config.toml
encoder_widths = [48, 96, 192]
loss = "l1"
latent_channels = 32
decoder_widths = [32, 32, 64, 128]
decoder_blocks_per_level = 2
residual_init = "scaled_by_depth"
warmup_steps = 430
Rows from block 0 of the decoder, named by matrix and row number. Rows with one number belong to one channel. Each number is 128 + 32 x the weight over the matrix's rms, rounded and kept within 0 to 255. All counts start at 0. Numbers have three digits each.
# convs0: first 3x3 conv (decoder.mid.0.convs.0.weight, 128x128x3x3), inputs 78-83, a 3x3 kernel for each
# convs1: second 3x3 conv (decoder.mid.0.convs.1.weight, 128x128x3x3, transposed), outputs 78-83, a 3x3 kernel for each
convs0.1:078131135112199107106113138077139117102146151131165150161124167124117174143129181116197087091191085121144084164133145134162121156086112111113191056157146072086092
convs1.1:128203186145139100112137124129142110108174179146118131151099144111128131133179136146130128105132120135177126095117126162107111116138113152160160160128114088101136
convs0.2:222119121116118043068106103147136150102146128130187147118117130148095086167057107112137129143096130177137151117122104144104138071176077155122136075114115133172121
convs1.2:115043119159162093173166127141112107110119145120162122181100124166151117121129122104134145052108065076139115100130148150057120125107152143102132135106183153155115
convs0.3:133113159088178061066144119147078120111118111133080145138182114126193159098089051122152075113099086119158105132131132150113155130118122162057126101119114136111119
convs1.3:176182123119213158124156083138136114135139067148161082119081138166124139164200121140097173120199147089173144143125125143142113108125119158070117175074141148099112
convs0.4:115116186135139136126106099115165113107131127134147119154139147117114134124103144114014125115066113090231149130120111161129138115143114121125129127168132126169098
convs1.4:123132129127080107115092101130137076101118167106108161094113073090196109146121168142084109138149079111103111079110118152161129112111070147139107140172085134119097
convs0.5:080087069160174124145086146169167138149096148157143129095152102103163091144089120110150125069239115119130171109136141134154115135130141167143144133167138140101136
convs1.5:134162136115145143107110145149108107147131164125102131116065112142164193160138127143129133178137121134134147093038078162150104101119109145150124133135156106107088
convs0.6:103168144137156136108151132126018079147043076130080098132150086121191128157143114121069143120055125102100151148121113129098100121148129124130122142116148119071115
convs1.6:131073142129048110118105143139120076094187103072215142177133113160130131141162118159114134145161119166112142147095120134074135145140106098139131093104117133097124
convs0.7:039096144110141163114147106078085117149153123123114128086147088093114094103132130137172140090149113044103130104106141106107105148085121139135133158138121105101106
convs1.7:156160151127126137135237124122156118167115077151110115079053097148145170141116145158179135108095079161142128115108115106128100064104089165104132175169150140047120
convs0.8:170104133146118143174117107104078129099033133054107099160179160134170106142109156065153095078141124090153126198141119170145142175128121089117113140098099073144121
convs1.8:106127071104039111137143092151117110153128083137138105138089168095132197085131119142090099098091143106075147127110118127143091148113138131152106102226100119177129
convs0.9:123149115169248182099132186082134117099106073115083078162125175143120150128138126147131117151147194167106131128137102094142186136154100137151101138155137122086112
convs1.9:117100119157106149090079125125162117112209205132166159125145163106119121143131117102236178070150153143099155098109132062135162117027142149144126112109114142086148
convs0.10:091153153175147155123124124128098128111151146112122142158167129126124167115139139170123132118160062141162144120175119103152083148141129155155108101133115138060143
convs1.10:176197167113088130117133148145151162173177114097143125111086141159165160119139097139126118145147201137149132133129045088166178119190141109148113108083156180166122
convs0.11:101112120070103083130142133105117117111122087138097122126092106123123127148230115054125110112101122119110136104075114098148108106147150108069118126160130161130089
convs1.11:170144100121099122160162153136094201140130186125097162154101121126113122124107071097140094182152116129138078149140120182088086139101087107111088142133139151122095
convs0.12:007085102131194158131112151172108129146123111112098118081129118099137127122108158075115106127130123126140107060101124143155125154121158061108106100123124100139084
convs1.12:132113117087151097148158063080079087129152121168193105069000093120125134101130106131163147099167119143137129134120129118105096104079140119126126166142146138131140
convs0.13:140157171074118154140146174159185129154153204094164125169139159119104124100181116155167106086132144085165116168114120075131102131146108138161163090143109128101105
convs1.13:130177149087163110142179132130155110113162144132133120142090116076106053139157112118159124157162133132164110129191122141173161177133147106140158117131174100102180
convs0.14:146134127132155136161169137097141120128125144109147172125123135136143126112132119124084121156078134174102069142063118140119135127077137129106100130155095135138093
convs1.14:142181137171210162144139094145109129105122181095105102118193129136241165173228121161130152116131123108105142112108127131133117116140139156068144129136114125146181
convs0.15:067159091088123155094086074177133124083144136178083134127141157083165101143152155103113127118151156115107107042127095149184146094091131111109119142159161087182136
convs1.15:118165096141145091099170118139146145086184190118186079146153089170186102093148171124120146149133134125172171128133108099073152198185203122136199096092094125125158
convs0.16:166160139195144183149122162152108144183118133161143147177181123103117128129145119125049120120043113113067106092134109071121114142106104151108118088108109115126125
convs1.16:132068154099098125051131131120099054188136152095128147158096149072167154125150119157074151160127161136115161135143135090047179095137149159096171154117157106093129
convs0.17:135128099092121134141160113078107115095081150095105167146164154160074164129126130087162115113125170148130127148115153107133112137146127150105108136088102159104152
convs1.17:133129177136112118115072152146128186117170213122142174110157107094192117150117092137137124116146119121144137159210146131137103154172077133117136123178156141120126
convs0.18:152097112203239140148110155128147169136161152094144138119016135156195125108094120113107142120229169145081131110086083125159121092125103083116114104160165089143123
convs1.18:148160127143173135085050056137130145108125113159107110110109084154124170124152097133103116101113123129097160129119126108144150146163151153166116148130107128131061
convs0.19:121101082108129077097127180152117142134117134120150145149092174120017109128131135091136156110144130110180069125124138082130039118128127146173124141125121053161141
convs1.19:145089113123151110158198169132127130169098130136094124142129112134115092144133086118119154110112136083117114107177135127102083114068101183126123145148171175109147
convs0.20:070120110139098174120136139096093113144111129138117138154165079171125094164169167118124091110147114134113137151031093141159116121110127117050112146086143140142141
convs1.20:148080099144109125108185159116117141148168144131224175186112119135118132161073141128089067115135097166099113128119091103069080125125147111090106093139135104109152
convs0.21:088044149080075150136148136163158133130149133123137127100127124095118112102123104149115036139114104134139089111187150136092169122088121119135089120147152095141136
convs1.21:165139143147116098185133107153104087126143113125145089079090085105127131133123124151172142122174123138133118136116138130130136086104147110122122114125190166103135
convs0.22:127113113112186117136112134084133090086116053113090101158141140107180184145168175133152103129122084162169174125164128145143133124142105130186078097141111100121081
convs1.22:131069181066042135125115181160149124182084186126080130085099155021166097145083159138143124174182169148147135130131094100203106121140114157134124169059075145098119
convs0.23:103120143110135153132128110078166087139094101122121135120114141137152136100091150107092123152127169139115167143101162148146093125118125138134117180121151147132109
convs1.23:143191120045139143124136153133111137133125129133168132102087101137116127138134137095087123036096091096128134123137104136081131139153155104157114175189196122114116
convs0.24:137118137110130102128067030111157161143116151119149147143106109154144135125071152136175099151164091128139122116154142095129180147069081167141126143178151125120127
convs1.24:097140135070100121076144149115111143113109151143104141171173128057086057112188117129180165200193156150075113087099154089107107088053163125133120148153120074137110
convs0.25:106107126074087103017020047095143120124144110179127142121163126088088123123070096180162180128178119076141123128164145144105133104087145099104076123104104130109122
convs1.25:131138152060078088093188145115163156142120109103119143103078106088102127143170116147148169157183129118130113138165143112137134129135142141078113137133123192121153
convs0.26:089139056163114144097088115106109108086104142158135155090140150107093149115179146140114073088181104147146096100071125141148093122122122100187087122106088143122134
convs1.26:154198179160137097121126156099139114139109196127147168095114098117179154149138162111163142097097074112080138096115138079165123111179119134170127132115143153162143
convs0.27:123138111118006023168061086131173113160138168169157165095114145147132113185084087134143108163112124121121122153134128126126100151130114120198118115126132146092183
convs1.27:073124144105136123129111171125096116108136099153107147125113144129086072080126129136135155077159148087130131130168156110138128135131205142141126134142132147085120
convs0.28:094082118167173163088077091118100132136088159169154148109135110111108085151052165081075128152178127086107123116135119123171148147121136110060080130118160084101087
convs1.28:128113132109089140149139081123175127152182105122185148103125075159160164152154161165145144173147104167183167155151127116142151118085111172130208118086142120168166
convs0.29:149171133119171124106187084138059129129158071138068090148223162120131165111138176163100134125120054098102138173132155162115141165137162184176136114230122059143089
convs1.29:125125169132096103111058116145113132146063130144078082119185140146191172097201159071232144141225147115125126152174175107156168134090136165069146130117132115093105
convs0.30:142064060184120133146192145182130094189125143165142151101033042106110115114128104103174124119192161059189137135095155121052129088107129078160115115147177091136165
convs1.30:168098101138098136082079109118112218090074157103078139144229092145178156208187111154095132144105129126122124153090115139098127107098127119096135137072157131142142
convs0.31:118122137105131099116138169076132104124161134146159128145157146103155128140200170149103133173191116125097078134110143116098159122155153149132113128133103111110185
convs1.31:146189151110146114102145161134152091144087090126068129161152146117154166174150101128127120143090157159129157142099097120137119109171146079157148142186131135102117
convs0.32:105144162124159151095172139114096063124000043129122118112130089137187095141158144149122092147175177161164118144108163123171114125125146099158106138178129133160104
convs1.32:153121093077134154169084076107188174122000071119039126135117117159089146172087138153141137100149122093122111127099125154071124095064099153071157062196140120168136
convs0.33:118127142107141118090140146110108111116154110106146148144207139164168130146124124145167119186140134116184136101117147120039124142112104131108075117131133108137152
convs1.33:111066091119103103116081084123110133141135141111114106112087126116121085121126156076109141149108156139130139130159146125126125095084159138160151147111130073099091
convs0.34:095100146074049143105165156071075102078104127125089137118089128100155109136125142085079130158087146106098058158066139149066147140058163127125157085105135142144149
convs1.34:132185133158139114137171144141183167082149146131146148176104121177108115122141126118130134091111099114118152082164164147125140107116123120107115106097094135133153
convs0.35:144129141116126128150088122134144126116116174154115134156201150161091096162143128147156152120127145112114136141177150170127128134112165122151161117118092142085063
convs1.35:146156105112099097112112082147123113129167110133131069140123117117125136077081107153145167129139107064137103097083096089000121091084134109144127106146170111136152
convs0.36:097118104120144096162112102139171107127091139138134115138125146080122112058123087098120169171136130097174102123101174156162104131148124191118138103085104105129114
convs1.36:183153167119109114134111151154098138143173120087161096136176172129116151095047095131091116134173151148123143123101129159137147089166106090135195139182152114188126
convs0.37:102150114119141147142136113092056083154067119139098088139119171144093100142155152066148100134100126089188101148144160113145085134114142136119135164136146115088088
convs1.37:151130091148091122154150098151110131189170115153109135160130190069110160097142117132117113097083086114129132111102138143057120103044121121101070145132116125113131
convs0.38:098179147103108127154099087117076102118019073122095126128126127102188114099180168131090149151102142109157178124158118138181110140127155077095134141100166099134103
convs1.38:118201109131133143116091129111170103175000076156013058181133163105106146123091127094127131140155118108122141065092116105208137104086174106145177097219103069203101
convs0.39:083130138140213106135157102126106129163102125145146130136175110141117088102129120135104130138109092114053109161169159152162110132139203127154094156186143134152123
convs1.39:180184157147111116117089141121143088193115116157151121141082125226135133184119136183122134153136141086093146046163117166094104120155108139158149127172133112127121
convs0.40:113126128091135153146171144160138197105136160130137158147174140124131102148168154125100061131122082113124046147130143125092106130124082122071113109102151099160134
convs1.40:149058141156145084136101137116132126175140210148082143042105173160130135196118179174124136169117132188142121098120120109185173156114144114167095116187099093139102
convs0.41:165133169135120103143152122184115144146183121149112127158154132086131100101000079154143144092201087158091097107117104098123140141054132105173154133188124140082124
convs1.41:157094148132107155164165149126136139142134142098194136167176140095070110119078083158188146175067120132138138124174088151077131158112127128033117160099153109071140
convs0.42:152123120193143121190078091136121134169123151100155104146111096129184104091157097121062146141077167127120157126138134135171095150136142151108147149142111123165085
convs1.42:157102106120146141163146089126117141141142181132110137149116069130090119126156115103168135069131100134160127104194115157127150139079146072150113113081065144113134
convs0.43:131112111157081107102117143126125103137132078155045127147130155144228172183160077127117150124080145140091158123162111170114144122073156094125091156159143131121144
convs1.43:169159198155105143133113148127113138131135119151098108130121142091094158136122126115162103147125114111133125096124134114111151140136129125159112141176152134093136
convs0.44:119152141095116169137115109123133090114162113151108115142060107124144151113083156171101084162136134140110115159117112115139183122133115093152121082166110101075117
convs1.44:183132166125137093126096133132107121159139103130124112105128115150115159158126122177218144160093142148077139154096105126123156103190117175135177120082140155129143
convs0.45:166085091147124121125093119126078153114129154120126134168101078116134097110163105105108126157169171091148135108121094152117069166096111123124121139124120121123114
convs1.45:126134070115126173091095121138143123108159110073101110132141137185124144158131120133106156088106143087169157096120091114146100141179125116116119117135095124180106
convs0.46:160159165083082088082055082077139127130156124129113127135158179081158134077078106142168125093163082133133106141149087140149148106118115103119153130137120110097124
convs1.46:105095138098134150147129126141134144128119092117141124083124096121139132108090083173141152078095121136080145151140148102118070156172100153201138161223148150171154
convs0.47:122175093125132126112122119138077124127105132134167086115128095155093150117098124126139119097113122087187173155174116133109097074101096116149129148157091154092075
convs1.47:184196175123102149170149166176116114164089105133089129097124089131136142142102121148143118049096083111081125116091131089119129142127127178140128125140122127122156
convs0.48:155138146109107103083112138128117143159097129076123131156139147170115119158090078120241153134078190115114079137089130157111161156130146137126143115078125122065147
convs1.48:150179139129125162081103147144122104097169125091107085157137130135077134157134182103197146145188148120095148114092095177103141113032085121147081148147149107105103
convs0.49:082085106146102149161147092131165160134099129108152104134171128164151154148144122130095111143068091095109118087124101097125150135108133100011089133075161134092119
convs1.49:108190183110119163094110186131191120131189155125153142132075122111146149165191189125141153145127111116096122117093087088126149106121106107205140119152147103116076
convs0.50:143061113137075148140127093112150128096201137125128112165097160077081090113141132093174097129162085136137064117128137160157141096192108146124163106132116102150191
convs1.50:133110086068128158119020088142158159135084153171101110145171127141148147120181174158159093152138163171105146134069141092193144105070130156174142096125121129201070
convs0.51:124104143126157149094105115118108116077077119125136145109081089162128147128118124144145133094222098154079118168137130098118151118165136132107099116110085152090111
convs1.51:153122144139126121137148100126128153137109174111069084107138098079114131163176149158209103108115120113122115105063123125130177099103100136154135099110112066101106
convs0.52:095165150088117104093109108132066163180081120108113115109143157132139121112154159127044158147017103128096122109153109132153114112167120087075162110085106121103098
convs1.52:124174117174084138098052140140089129136180107129167103129145157127176131159094185134146139150153138176152152132088144098199124090106152114119135175162090140159142
convs0.53:154147093135195095136119152177104102175178150132126172135121168076154114176121105159079094171058139168070114123086115083158126092093145136172103112189123145089130
convs1.53:164135125140190135172111139144078166133159160139151123110080115142084159161196144120190165171161166099132098084170105105202149071114147090129158166106152084074117
convs0.54:153175079133102094212136119147155135109142132094161157132164164164158131107087140131170131142153129074088097129127115105188118104131124120199106089129157153182123
convs1.54:173206191138140122185151126143121125135109172105096137157153121130186128126119128135141154123105111141173128125118125131147138190180122116115141109135173136173140